From a checkpoint of a small contrastive audio-text model: text encoder activation gelu, batches of 128.
Rows from block 2 of the text encoder, named by matrix and row number. Rows with one number belong to one attention dimension. Each number is 128 + 24 x the weight over its row's rms, rounded and kept within 0 to 255. All counts start at 0. Numbers have three digits each. After the name is the row's rms in percent of the matrix's.
# v: attention value (text_encoder.blocks.2.attn.v.weight, 192x192), inputs 96-191
# proj: attention output (text_encoder.blocks.2.attn.proj.weight, 192x192, transposed), outputs 96-191
v.62 105:137090156113169107115143120133112138133100116105100088149140107160137144143133102131136181123131126138161139136131132127160113085122135119107119092128044147132131134143147142116147124089157118162103106114155145078128093134167123136150117132127130086170140142172125097096109153145096107162
proj.62 108:115153116118095148153158060146116118135159129128144152123146065117129137121123143141156116111128142112080130128135123155160113173139151123130164129131178122118147138145124131134097144117125136099158181189122128188113119099115089103128117114132131101079138134134089096163174130122107127121
v.63 090:120140171127113154132132113133130136150116129129105138180133135101123154162155150119129132122151105152105149108158102143135195107129159207111175172109088098133092119132121178112159138118117149148119116128111078142159150145097161151110085155134120154155172109173162159167135160153106142133
proj.63 090:148127132146103150135165126131133117140129104161135133139119141189132095138140096114127160171157137139147123136111192131133069128106123099102156145146154151095119143146120107134146133144111142085127128135138165110106087179148144095142136108088121097148116131140106122140150123162146150126
v.64 095:124093107126141130109137101122147129090168093138118131133097119121135122087129118104160162106122131099119138134125093158145141157162144123125146174106130132081126129139081108122099116130215111091102151161146116142111127141071143165095108127100089174083141095159137153101150141134093114095
proj.64 100:120157147194103132120097127156138125153139159109149121115150104102136176146150133105089134132147111133140120169161147122103117143149135081139126132157156122134126096148160132129146136133066142144151159102129105105127130132165138111194079132155116044177131141115111138149129102126118108153
v.65 092:166162133147181131126117086182122101166126138145120094109143128115135161086131125100133101133108125156086118122091150151126103116140134117151071126112169122114161126127124104132058127150148162099134138171140145125137135130123102139112136127111130105117123115136105127141131136148130152096
proj.65 088:096127096154145121152116151140120162121154131103159112108129135116119149091144159106104131086136146095129118102170114135144122154121149112112169156074091124158066105166112145099169118144146141150127141102139101102144103142140127153106092098139078138140116129133126131093136105103113121159
v.66 094:119084143126119133131133144097154153112110147106149097101059115115092133129117100118129129129132141113107140128103132137183158135139148061120178157139136083128116114121127121118089143154133146129096120120124119103141170138141117107121139130124134127127123143096131150133152100113118152121
proj.66 095:091173140117135170107170123132096092138168132143099140114155131138124107100132160090116143101151130149108096174163138102133120140133101139141081086153104135094149155140126158120158091109098109115110081160128121119126110156129160105149120114127111136086169136128124099142106134158140103150
v.67 096:076155118145189121141110110113127137158173141129136116134148113113115077136150178143119165114088163126156123101157140125094156204120088090133154107147173134116123129123132144152125110109136128096119132139137158117150088132140151117115116143116138113091096138158129132084098128113097101114
proj.67 088:158126131110162164124086147141099132075130118132138126129126105131113184117139104094132085134157096139115109138108134125179119097125161162136138112125150154160102111116126160092113140120146137134127129104123088105086150148096110151123101151139136164146122118112082120121125124091142153157
v.68 099:134128174168088105132111078097146161112107119143146133077163104138159145106119115130097115137086116087101142127116144123114123129138160161145155113157167144128164145167118086118133132160128207149148089085116167061165124132145108127174123130140090121113116145101132110151194144121127133128
proj.68 100:165107107151163166094129172165101110129123140115135098137111089130104111143101104125106120132122114171125093119136110139118177100088127131113183114145093134122120073131149120096161136095105129119101127129167164159073139123130189123133110118123148106123166108152089118106099114153133099146
v.69 090:131120138109097112165111098137173137115089165173119117106147128138124162103144148145113154148105148108131104137096143119169141100146147131132148130149123144130109100138113170063112111165125101105096165137115151112131102181157137161139111082098114121081170160148173174157159109159105099161
proj.69 094:091144143146129145068099184144064100133118102120119134114106112104142044151129109118157123125119095135120133124141137135097149185122091116121143134112158089092133134116130083169101128115147115084133124092097139100121092111077153118125109137161106145136042125106100134111122131146120128134
v.70 082:101106122131139162140101150160114135121135121068115101147168121121119127142122151120159103128149106133062112125137152128150147092145112131117126156098096089151141136093104126113131096138119132157141132141137088172150170121142104150109128138182066128157133128153083099152158102169095135115
proj.70 085:141150113150102115100143131114146145133146095125119142119132099149136092117182128134098173127151142101180139163112126158131093140167128140101092121148161106137131113144119143151109144123146123106095119089106113115150112089083159128114146089102147127099089163120172152119137173101157131126
v.71 101:156146125079115127149119114160101148108101114120153172100120147170115132123125136130138115132113148108162095142122131086144142141097134082152111108138137158153128117143129142083126132125116114160131164124141133141112139098135107133110146115171116099098141100118095137123129122107108150171
proj.71 105:108101089089100125126121084054183133131125124100130099132143167106119148089145120107105136131117126139116138108138183128118128133118097093117093113117144113121110127143151162167100152130167167144114102172126154140123131117121137092091149121136135162156110151131126103154108136077164102106
v.72 101:187126130167133133135142099100128149126130148153143154106138114154118116130076129121132147138134150151142108172110103168151140081146121175097154120133154079132158141161097134128124092104133123130158085140111126102096144105129121160144108100153100157120134145087168113122150143155091110164
proj.72 103:150111117150109116122102186174139128108136109114100089126129129105186104110180161088076128143152118132136135128158146128074151119104123113116127144124116149099089161107111131106115154166116130123082152137096161114120087134115152120125091149144095068116105134172141117156133139153131105150
v.73 096:116102123097084104148134144157077160177125138102152159189155169130121128128138125114132145111118143140128147156109205094140110131108116144085105127093091126157153102138173138115150146118127148158126136136118117146124136091131161135079082127124145136155133105132098121141153155102130119107
proj.73 099:166148114125140123124127110107118091097118122089112103090128102156138169102115137183156112097110120098132086070121120089138145129112137153157105115112141146076118105112101111143097135135118100124120078120162137147093158123142100166139152112100133134112135141125093126136129123152127159169
v.74 106:109133118098074177097141104088121115110138093121166127129122110162088149177141129110129134139129139073169127142112123141133159107155138103138135129126136116143154107108110138122181121119183137103132116128153170134085145135132132149157167117120140098145136154141164121077116133124107130140
proj.74 098:150072133149172079163104150140163145151140151138104176126165157087161166114100108137100176146133113166074150092116106091097123146087114142132103108113109147115129110122149099163122136119089088123140103132112092130118119149152092115124126160104154125144124088134084155171139110137143128093
v.75 104:163079102148122138130089096089083112098124116131102169118171169137144078167135111152123114154134144111130148135114124193086138106109129131098160129129134101129140102160103118140106133145167135150144092131124117099101122121096098105162111074133108122127141110132134119117117096156114105124
proj.75 100:142156137130112091120138133160165142113106128122133097095100085123125114116145080115158130098132111122153117096140097119108161156124119147128134135129132123112134142085159107088153142117090134117106116145140155144111121174140171112112129140147091088132117162139123126156167128096141130152
v.76 099:116113134120086176122126159096133127165118187113116137106109087144075109167143094146089139162083143134139136165147114110159100104125162089123143132146156114147128142135132113116138155142108174115136165095117149146148119144132166127106123107123114081101144135082117155140188118127078148116
proj.76 102:152104142169153158166124123121075121121174101096061132123129156144144113119123147119133102119139131134127122110160161141106132093128144128157130113133136150124119133154100161152115091120130116116129070157158127096091101106130107120124119179124176162104141132193073116102121124131149101116
v.77 103:141118111107103163148142092109123138121119175113114139126066117152141141175131090149153113145083111047123150110144140101147130135119144141142135146105130097117101148193131156079122113133107144123132126116115144085083118145131123151128147125130152141135156129108128110090183143069138133127
proj.77 099:133144141082146108134132158120143103170125150127109124089149180135088115065130143081116150148132125206139102144128145102135149123119121089091134082146092146138125099124138108162130141136107122142133109136142159155121148108150120062121169133107164158117131125138074090148095109152153117153
v.78 094:085173095120114161186135117150094090102097123119138133178095120120123144120144133050140156115132134150107110150058110125123134154182114113112167165115110164151133083140090086103139134119147134098158144144116121138109164108127105110141124132160147141047133133161133143111128140137155117128
proj.78 100:146101152121120119126123128086202124173105125127104153094129140116162132103111118161133147125128148075128133170146129089140143153113157098154094111151121085109119172146110139182143139138141124168148128101129116140146148175154108128146130093122106128200160089099144140165183153124134104116
v.79 102:140093135154087105105142133082152094102127146118124147093115135163136096148118121116146099168095113081149149177122147159115140169102116130107163152160134123130131093157127074108158147129142153146112151098105126106117086171126156150144131132139100117111128146121157114111146119136082111138
proj.79 102:138172141125130159132124135168095127105115147120115135132097113095107128132128083123135144111121131141110122134171109123089169103125134142132160096101095119121097119124141163167141139167108112137108101140175176133127115089146141122136148118127139171138145147149070151140124115113170162143
v.80 109:142130110113104056080090140089188104111131151117130140107137136169119105097106105136106060169097145137127159130090106100098109182113114131168141111159095107116127145094140100125157178128128110147114129104117112117149112163139109095129147163159170108128130144120090126135155105163112123096
proj.80 104:112116131073156163171157106102086131115086107123126128145082124106101169159122127151138132087136118117115122142151118141136121130142140167145149097125159131146171102111146124126119127105157103087164111159164138150105144116110106120126116120123163164130116106131149122112094132127101145177
v.81 093:152098131129118107127162084129101144115122151146203179123120101156155142134115107127103110128136141142155142097098129124154113123193153150131134137113149109129158129179110144132144164092146138085166142097078174127127113107114143152125137138130139116083139108114115125152134119152104146123
proj.81 102:116112145186118147109105166147177057137107144103082109115117106072110062135089155119137114124126117113137094136142144159107185129096074121124142142096091131118127128156092102111154122117101109165086111115129098091142136134145152117137128129098105118149140146123156138140117139137167093119
v.82 095:097155144122108143161139179158115116153092103104146118123109120108148148093135110123155132147127130131145134116168162120122161128143128108140147103155136140088133121113120121121141081125150142127138102103124152089100135141121096123112134144110138111126153113135114175085158090087130133146
proj.82 096:113107139096149125128158127120111136084130123144112116132113127147141168152142138130164114122162108113104118125110145095128096171114131140129106133123124116171071172127109128130114091144108080115138109121108075150120143161126097157125107146105115102145112132139105115165159154134092158081
v.83 099:073155133137099126151127101107148095113131072152122100106137142175136134136093096135128128135134143116130112155097140137167130102145116114119133159123162065113181131078110145143134109116185087105124090160158146158121125138094090130180102104095101149094118124128121159102162108145130083168
proj.83 096:124104140112187128141095119154133097106103115125107155116146099126130117145122165107132141132145090132064125126130106136083115144134092114139118116123090137143154113135127130121131080112082200105129167107104084091133121128106168126113158150147138109148118123139151103157142143119094149103
v.84 094:118108138140116164167137155161127144104115124129090118128140129163140112181153099109142161122179159086148081124137077152112136123139093127095146116149139145159156125132117160126148147115136125114165137132108136190102091127097139169141156112129162135137134136155154152110073127137131148135
proj.84 105:120112114122139064096109124106183130120138117122146157129133108099078113114131112145107126146129101141147173079137124122149146095146155097148096128120113119107115156126138103131156119139105146155101146113115104114147132134119091129127108139148122129136155191145146130135146126116152091099
v.85 101:122151112184114127111138116138140109131132119154150145089155129107112094166104136144118112136102146115149119103105137118097134087128100149115102134189123077094124195116161122140133111118129113146122137143130169124136132119137100109135127107163141123133118173143134141154126110176110125161
proj.85 096:171115155100089089184111144175085124124099103104163085154129124148151113110122152126146115130113097138115122123174102182109139154096134162188172133077155189126157114125119139131145116153145162088123150136104118103117068115128170176158136112152128140113094127132144156111139136088147132136
v.86 095:088122114065100165135077145132116106106120152095103147145124112161071111117143076130128138145121102145173145108150165111138151118107117123118125128144142126155103111160198119158124133075117113117124098156154130095135115123113107092140117113099151124061124111133117103118155106109099138080
proj.86 102:130146161130155141135144112140094138135153081119117141091118121120152161145139143101173070126139141100107120146136140117171124143107163132180147105115124135132124118115089126114114097183134120113183110154147101146102151121142128103145152169125147145103103153136110110144116140139111134137
v.87 115:145066128119151118120132183138143178129118155120103149126127145125107130149144123105123167133114114134123128127167106145128132141091139123114097144092145133142143170162145136113096167137093133150109145131121084118138136140089116111119111093156101078156128127098112112170169150129139153095
proj.87 113:115135122164109137085118111093110126144142110132103124117118096105104118107164167152107077128134173148158160141131152140106112079158110115143137133168131144151169127126089130152133132121125166108109083140132131146095102101172127147140151124159136115096141187171126145113144101135129118163
v.88 098:131158136105127107124065161161124132167120141130115092142173118115115131144121117110162111145106131153114125105150145159166108161129094114132114145109118089155108117100145124147150134130128070121114177083121134155111122107106109158102101154148114141145113107144097178133130135129119097119
proj.88 098:147140120131156151123148124111104131101152154102161166152085124157160135117189169154109167110186109143151090174071106091137093112143128137173133168108155129109087132117102126117088102136120109138150189168099072134151127165132123154137149145131110110146100110125185159102095134143131151161
v.89 097:125107138156143145135148135115117103128100163109138118131116148139062085179167096113161125148142148103142085156093148123116157088120130139112098144119141088133119149149139115160150129120137124145133135153092124174123157122086091131140168100127110082139144113080122148105144114172105160116
proj.89 100:130083137120129068123132115128140113154130094097104150114151106128136130082081172163114126130125119127141153142139104136125098171129121089132108110125130144125142156119117149144155129144099150130118071138157139132086090136174134156126155119097125121120096181163114157116160144120166117107
v.90 104:137099154133075128130122140141118116116095133130153161152126129085091103108077135162106159127069139080106132109147112140119131148133143077113108088143118123144119133131155074107129163194108157119122144065151154138134173130131165095127109136129143124143136157111111140167144140127131134124
proj.90 107:139092131143148147137172118148113124127134128117115087085165168151157138159088127096140104127151146170119121119105166075148104104107155177158145146108128123137122117142107151133138111094150080106135084142145165126105104095148133145109141161112141130128132110129097090129142105153131104138
v.91 097:127112114165162087155120139078109096134111186097138152114129102146096101134144096101132192169107121134099096117125136113117066092105134147117133175126136180145127115115140117134110183157115180135167116129083137103106155112147123162121140135116145158109131147124143118111141137101158097138
proj.91 092:174147149102142133143136130131106161118121099142121150123079132140118142116168142166103103092149148130133181163150119147137140137130153101131143105155147134117083144151114134134137117110125126129154125182176105167157119146113128148176119125147124110152171161140120100122109103174102117137
v.92 102:131095120086147165150119131151135129134140093153123077128117110133142150118126149175166095107095134123111168114136106124169167110129130114133085120121113105088108143118140158057120111095130074116112148154125097156126143173123116142123179144149167114149121131168147157132104115145111146111
proj.92 105:073163125135144080107125129094141136123145144142157148171146149078108100144183144127068183109146109119173121148133164129127130124157136120126101102150162112141142140136103114138124102103110138119109138099110117109120141119122097112109132127129096123111083173109130139111117106095142103127
v.93 091:157197088146105127122161138155116148143126099134137113144112130131112123120116112105097130128120149109133128109131130139129167121168108131115155139165108110122150156166121130179161113094132111116117070081099153109142132133159094118122101129099081161151120114110139085174114105132138185117
proj.93 095:122079125163146151101080091120156126124138135116123137131159158139220149100114150121138111111175094146153108161122127123107102146093128150113100122133121135143117165129139133080150117124124134121121130129104089140109150117139141115126136169136127146104142129154169135118166162154141126122
v.94 101:128111120138150119078116152128181120127113137122163148139130115086103145101111147128122110138096131127131135159117103125118121104150138164142105101118083123097127150121165146133132128139121104128132148047122151119178120154091112104157160117125096090122109118079112111128146133172118169151
proj.94 099:162092112162084149146115163142077127120126130115080110109123099129122125102115096103118109141130135160162112124140108148130133096089146102100132153154142130176132141112105124139097140100128107148101125162155103121102082129161164163075120156147161135121167111154125183137118116174129144111
v.95 108:133153178117106099118136092161113118108129115106149148123138123129115154096094171141177124100113104110130088110119146159142139172148148121121134163136101124142114095109097094114126128117130100145162129116150109135141154134119133137147121146081159108128116113134129116152119112153124139114
proj.95 105:093116098121107182134152147095171102097143148161136140115108139152190118140123090126090138169159131115119136156120141110129139129110122124145101116121146135121098125126126126159141122129140139118140182108152162161154135127133137130109134101129096158163147095090164112122124141104119145116
v.96 114:104150119158133119088124140118136130136069155140099093145154101141146121132110116153102139070142155156106092123160165119149142111145131161138090127116115070130147136155142165117126136115107128119116097157132126104149154156117142086093123140120148139170126112114100116126136149106081101103
proj.96 118:173101143172114161136105130171167136162163106147151144134094102128079098180159128105169133145091138146131127148124115159148123143150166151157142116119137189132131123092115134179145146183161127131149151107112114110118069109112114148151118136136130103072151163120127109096135083155145149145
v.97 094:162132089130150124132090075060135113189134144121151160102110127134140101085136144127160133140142070095136132110171134134178161153073152085104098123110135111123135112111099121122082132140118121130142145148132106184152163142070131109117101176148125115158130121108128140160146137096141121143
proj.97 102:078115131108129114146135136149108119147141131137091115131135152087147148119116130119132155139120127115101114130112075127162133128104097130145103110122106126109149100132133127059095131089147123111090126151134123127105109120120114146131147086118159122110106128162093141145117157102144139103
v.98 091:131104131117085134127146141122154138130103152132116150141134103107097098161135100161110131123125118092117172102129102131124133115143106091142124084121110150131139090142169120113120131108113113119110115135139120122098157078106118121105145095188106134113179121145104116085173129124141137101
proj.98 104:120128143130129090173135128145142116166115138145135128113131146117138152061116126158090128151106118118111120140137132102147140182115154113110140143134144127116120148145088154160134126148152141160157134137138108141133135128142099139132171094108150143151100091115171149129147132151146164133
v.99 092:135109130124131130137105064123201139076123127178115124145110117132109157136128113112125112120082111118120122130067133176130089119082151112144110176132138146135105122137123113131096132113150120092116118130102125129104117109142147149139149113117135185146092129118179095129100155135122126136
proj.99 083:177102116135114101079091146151085169152120131148108081116129139133116135149173150109139091153161123149131143149148098098093141116106128161104142111132102095123169109103097121124136140100122155173139178149176119126120115126109101143157142152080146136126138100155109126125115130095123140141
v.100 098:070103108124114107138103149117145143098100175127154159140142134134167154160154076134118131130120173155147150090105104121151117125101134130119119109127138105147100090128108107111155125147133134144088139123147122132159138155163100172129144128127128118155097145081100174176080134073133145117
proj.100 098:196152189146124142148122134143107132148126129051141099123104119133129149127099125117108120109132089088139103157111111154127159111132156126148106115120126138079161126114131157156111137141109123087095107148170114152111115116098153134105111118140136113117140144143139130137058140120118131151
v.101 123:144176120070118144162121138116119159152120120109104135110129118159139169102121125114130144121170105166111136168145153144159153118123180098114119112133103133089111141137130149124108128156122128136135167137111180158171158094152164142122119141120160118146124120105108134141123082140168088158
proj.101 121:070118107125144129168127098098148114083132214113113136129120131120147103118115128115187115127130184145137130143170098135147109118133141157145110127106141110160158129168149125093128134093136113174099141107112116126121124151140131135115152132089107127093098186130086161117120170152147120149
v.102 097:170123190103098116137147147114141097110129163122080116102122134116124086118176178168127142135114147129134125139171168146161148138118124111092135102095138121114174130118115123105123165130154086117118055121143113124093106150158131148106124162101127125113115115113097126155158111125185130099
proj.102 097:137149097107146114080107090143118123119135075104161162108110084133117155165087104098134140096132153166114145124133141093142117100110087099155101153131100122107107113130110109110100125129121111183123109129083110149181083101080116092175140132174106114153130106122154100161138124111085120132
v.103 094:107156106143126128146122142098121143158163102116128107123107116124122104125117122113104110145094183131130117111124111148130135111113114164154148140137122151154131120124139104145155127130120125132146136116131131096153119106157149141079182100127158121083121125161129172112122093166149084194
proj.103 094:098134153104100140091121123175140130106147147096070119125139137104094148132162146140119105119214139104152127111097159142141085104164112109138130136124171144132142139117124152057121173129116133150141115151129123116137119119110088125127055155085083124137105062118105146107131155089136126100
v.140 088:145121185143117114102102089142111160166120155127142160134079142116129141136112137126140129096152091149126095111105104157139158137120132142125135080121135127121104127118111082150102143133155118177142122121134115123141124129125148110090129159130086144137128166145149128130098133110133098146
proj.140 081:086119077136134161168109147150116152168105106132106103119155117143087162146107108095118118156111128116122143137127131093132096093091092097118125113140142135127133132130145089126134106114137119128134167156148135107120126139149101186135168125137153092140120097119136095128116137095099217132
v.141 098:152108131105133152095152093123142075109128131106125147106177149134158139156153073095147110144138125125118131125157128115140149120137140134142156155095141117101133164133142122101127143123114096133132101088149106160126081169127164092138123156153091085105096138123088102162152129119081116134
proj.141 099:154161130123095098172143135139097133114127103169168109143094166118124140097163159144128122107127156121086173144151128136140100131156129102150152157136099122132116103158077138123136119151112187108095120115077124092090116137107112128130093143098164139147122116170107137116117089141133136148
v.142 087:165103115144141121167146158134129129118120135122112084117177142154109139086094106114148155122148129138126116112156146111141147137129137152109153096116124122119120093170156114110134129105108117147090163108111117092121138127117125127164126140163168113121119167132150172093143138170099137110
proj.142 086:127119176135130170169191099139086107118129114151132121118086098139149155132143134150076143152131146152133107150124144138099120142137110131164127131145108103178141173121092108158150149129116154100111118091122134117122116133136171120107139150103070128077081149127137134083087114095139136178
v.143 087:124107102145131120105138104113113137136096164147116126084134144207109133149143100138118125139154138135090099106141137142134109117140108142133095174093123131124100122155082119091133142104140077145123159131125152112087120128114112152136129078137171101158162143124128160130113090141095154164
proj.143 088:127156109117117132111135124134139115114127106101157125147133127074116136089147138071153166106122134133146141140148131132112125123080138166130118117156168106154159117102132089188160125171083127113112112124134139134184122120149127124146135123135109115114081161194095098173124131103169107145
v.144 110:155140090133097148155117092097152109143128127135151107126126115101129121174166132135158087147089172145095182134095117132143133179143125143136143127123106158149111138123094163150128172169089125154136105157148081142095084115125131133081131116138093141099122171148069109147133128119115090147
proj.144 113:150128129106128098114127152155125133180120125134127110124094150096091138134130133135162125144140113137136156102132126136148128113131108092126146107112161105141188035154141137096123125117128170104124114124185118120111131134127126144172123135130111122167133086114140050110135114153114175098
v.145 103:145147101097147125175145124121154114120145148177149140131148132087102146117133097139156066135119152134087115096149126088104153115128098186100163155158127106147132141147112132131145147157140172120098157119167130114134133071110113088126127138081104089160153131105117124131137106123164137065
proj.145 102:130133149143131098131113107142109137106142118112110142102079120151137128131082159143131177128151133094164090168114105159135152097100127091110157101098117136132135107103130146157100096121135114105128072139078112158096134155166125167136126137144148133092091091106117154107147181169145119197
v.146 097:099120091123116136171059150126146107124112146141142122146139108082138107114159157112163155118151134103119103135146136142158140141155153116140147121094162127128143140123125149120157126133091132136140141112115155104118136140168117128090138161151088134134159122078114100091119104126109172166
proj.146 094:154129116133119091126171112118093158111125107102102110129117141113133159165093101101130064147080135166110193136114119131102126137133104114100116117157100139179091118165109136127113132159204153128138103148146088134128120124093160080143124089131144173122091100151120112152158112154135133143
v.147 089:159117123148134142155161136129103122109148137199126164119117126156144185135124123181131106118145146130109111117171114151142106120123111123110128093134157165141115139141132151115143123101109117153143164102103154082154134147173119152140166107082087183096138119114149135175113100163118140064
proj.147 091:119117149130140118182123077127118113147107158094086137129091116132114090119081142087117117107107139137162119114127136095119108112102079112115171132138083111150162142157104079130111122106160159084153112133123117144127142124146105083088112153172134113106124105139148145122171157140140164177
v.148 107:090147120148172115109165088129128143116085107109103166132102122129120113076105089136115140139149125122139156108155116125116118129159116171080141156090064171122130183147103125111087137158118144145146120142130125093101153100134118166161122077160149138080100126137094107114086108136130128110
proj.148 102:137131077112123150159146120143148136131133161152116109125130124105117107111127160104151143153133141122108077170118152136122126124135131091135139123149122067177179106092139100140173187110113117139121148150145127131137132098131129115121124091156136134157147155117161136160115122081138110111
v.149 094:117121151125129146139104159139114105126114103141135142122076127134185117151108072081164126148145086128159152148134090175132098084133138134133129136140104136158176135106138117084119093105119110144104121149111104142118160182150176127175118154148147120120106117169153160149097149141128122135
proj.149 091:118146138091112142091140135121160112114138132105145097142139154121132108112122122125071112122097194095096149144068119107126150164113117084133116180124133153121147138163150171136142177123131096118135153101128179147112131132117110103089139147077133125127131169132108127115167143107171121091
v.150 109:136114101107120137152098134146136164109173108126143127104102116135102116117147108113121113147164160138123153129131110113099164126130162119134120138139148137140134090174128162151141112141092129139113164179140125132129159059099131140123126087116119107114096131098057115153113105099137129120
proj.150 104:121152163110133090122114129171121143073092168119130122131122143117122102168097158141123151121109088141152109139096131142086136123138094104135163125112123104167142130089100084139112134122130121099079100092138093132087101174093123138160128119113142162136154096155140145093128118144144119125
v.151 095:151124096145100112152131135123146149082093150181105146170081157095154130097121151092154129089123127120095138092119110150132123169127135110121066133133149134122121128113148121118083131186164152125131174166105161099124138162127130110116136121110157113148118155145096126161122143152166161116
proj.151 087:172160145071140156129134112152140095187136140097135095108174091154117133159153106159098161154139130120177120142158130141114161137120123110116155130120120145109139106173099117156146097151137107148143110102121118149139138140138146162150090133167110129098124127140135166123153118127112108163
v.152 093:116132140107113147149132127143129150123128131132140138139140168152157132145149119110111126183075150077123131078109136091131119165163092113127106089119161101113138155135136143178137104121156138136158100119140159142137080096123141135112128111142122148113122141126178104116096147102137133171
proj.152 083:095141154095120107149160097109094137125122130144135136159164102158151144094074128147136152096151124144132138156122142115144119073087108142099137118154106108093129160099121152073149087153102115101091168151128104118100140117153103117128162125140143137107144113154094105144125096155123118101
v.153 105:125150121106142136108129125122158118134111155097132106135133136101141050166108098095130145154121088118098146129182092173108139110134091133174117148078150138159152115111134083113074111123103100123135082147126085131117067153107160117148098136173149105112107117163138115115103129134139152120
proj.153 105:161127092120142146111080139190152123150114078117121133082123110147114175135161132140159113132120149136138153114082165102123120171150144135132134135130122121135151079160113115171173167135126147163123132101151175131120138110117135122128125123079112148115143149136127087127146128093130155143
v.154 103:125100144133110142089111163155137132131126132109165105114070120111163072117165118093135147150116091127114135110093151110113102125137132103161126103105124135159145119128135145114108148161104144127081131175102112168134123156104093138151145107109180125126130121136158110156141141129126154122
proj.154 109:115146132124158140086119183112150158085134163155141149143148146139127119143128102139107129115137138121110174171096112138152155146127137107159094176158144159104133146111127131121136112089131055155126133087155145150127123137112169100126160145125141148130135146126106124118136144112159071113
v.155 085:133125112145118132105127127180137139136107124155137140149155151134110146146125106102147121117095128137152123125138084132121121115186134145110138092120144092141127121135137120073132136119080149105139133171137121137120118152134133099109126108133119169151092176125109111180107104065168146145
proj.155 083:144134151084155098121123162122147115119126122124084166154100112136123157175128115120140114134114110134154153174112132108150136150079143101152130168124081137099177107150150161169125125151146129167092149108163138117144168109126136124133110131092137122137160077153119120115148143179142137167
v.156 096:130153147139104182151159145137125092161122153120145116125144123140135173098101128137150138133120171109119139110110119106120093130116108114125122125133125119165077178118109153163126093124145162132164110101115180134084094180150138128121104163122115145157132091122133119140145106119112128136
proj.156 093:108126153142148101120134120116129169152140097106108139133152129158129120083131157105148127122117113161135146129163154160123093155116181128131116130149139087088151128122139130109124093126133133161108193121107067140152191099100152155123157131137115122095140149113121155137104142148124137155
v.157 095:128143127152152125111123114123124126120170126116131127142151156081179158157109160078121107146161091149147133114070165155110174130161154162117108128132115168108127157154146177106084124143125147112113075105162124116063106121136140117175150123114119161136131151135133095100113163115132071121
proj.157 098:149112131118125139170109159119145140162093132139121144162136094126108140116123144170137127113134162092122149118152115095140107104067124103122156155135134146152123132069084133109134136109120099158162133126112156143171134115134105124108144155096130113133145111139116133154141143160109154129
v.158 093:144137089135177127114100126165071142148128157092104153140112049116128139127151147096120115105141091140156137143122167162081140105126112135114110136097099134137147122140116124181153110172074093082164104132143106094118130141124098118140142121110110136147106123142114096128129116091142119148
proj.158 092:154127114116091127141077112109182155154112101113116156116164125116112078164109135160144135124089121137126115136124112114117122126114150137153125094116127135135122113113177078118117152084162162166135128161180126125142146133125162134112130135156119136171131105114158136163161113138149157098
v.159 106:139157106118118128141106138132129116123111163108129138112149112152129122167104105167121095134154099094109085118195120111143161137126125155087110149154143131120160182103146114136126140136130155147163123121138119158179098100107110144140139155105099124151178130108073171164106135091130099121
proj.159 100:117107137120157105115148115163131148074149106146162132142088177109129126084134133127154123081107154166134134125112128142151132096107108127116122138077124136140090127113137113124125117139113119151105122159115128110092130157137130126104156132147154148128095126112128137088128151150127119143
v.160 092:079132164138143098127131109147125094148081143169101110129115133145126162136151123122124122156138124099184136099159136110138126106115114150183157148134132129139115149149108150121121142125150125126103098128104132122165103136102082111121150140105114109120125173149091132117140149100126146139
proj.160 094:095131114102097179143079155133117132125192121121117081118094121123116079130099144122123110130127123147128162150127084147100081129116125047156122101132131105129143115132126152121130105148096093110106155087120074089125102113097135102140143130127129113129113101132133087094133111179125140105
v.161 119:132064124099120169133117139152138133117103141123087125126087111106101124142152134114144149090138169157099106133138146087135152150136151164114153174096153129078165068134163177115166126077137095141155124120117166090133165159139184115126148118128132128106125107104082144143127157152138139129
proj.161 123:143175134173141131148130122109142126179212130149141112108195130145145137137086127120092131203140086123103126132149118177106114126124092131113105123104134109184111153147115106125104123178133144110125107130140140160109139115142143131138128114139108130127085134152135136143176131086122143104
v.162 107:102150118122197149156139104079148079149107152101117117110139150150095098107148079123143159116137128089112080138164100172171112165147134145158115142121136136143121119154122150100113121131133082133120143133110108160143093146130142123116115104127136083135142150158096144098100134121114138150
proj.162 103:178158142130089133103103133157092119124129071145148121127129111089117163137140104142106100169112123136154197144099134118080112128073152129164128107133145141091134113121124180137120124105149140123113099127139123143068129117095120153099105168133123133109094121152110132129145151126110083121
v.163 098:133084075120099147147144146103157125134121142159130126080140119121175121173138119159127110108100107149134096125136161141128130155123132118129101153145152134140186108162172103150132156110132164145115135165149156120144131149141145134134148117120117119115088130068128119140142085124117099108
proj.163 089:105142132178148134141146105145139125126117126148091111200079134111127099105120169143098151151198137151107150094168101118105137106103120134154119103134128100093115131131116135110099116156139108100127129137122112141128148126158143094140122147154145122105141119134116152128127137147162152147
v.164 088:140123147081143165191085151162142130152146116117119131158125141140102163112146134133154122137048131095106124140173151134113141103127172168135116140096135129124153107146124085163141091104094110130091122153143094135123117100103103141104154117074092107087127105171141112108117142118146111109
proj.164 088:109158115155159098105179135086125115143125149106114137091111130177142098138111143160123115111184093118124126103140089117117156127096103101119132135158112141108097120111133151099119124114141174103127153170149153125109126153153124092100109108136160130148129141138141162131158120114125169148
v.165 110:102150106143144180098149115121121157079149117151138141127121140131143107166112108103091146122176145151170112101130100083124167109131105118146112098145104131115108138104167158095150127149115156143134167119083128108083164102135080124125140155128106139143183093094182160119117133149131120096
proj.165 113:177136166141152110135099154135136160118078109130168138163146131160140163134100130120125123118109113076088120177122117149148112153148149153105118148149133142132112134113159127131129124134173097134143148109154134147176125142162161148138129094131136120153121142120121121130131142152130113141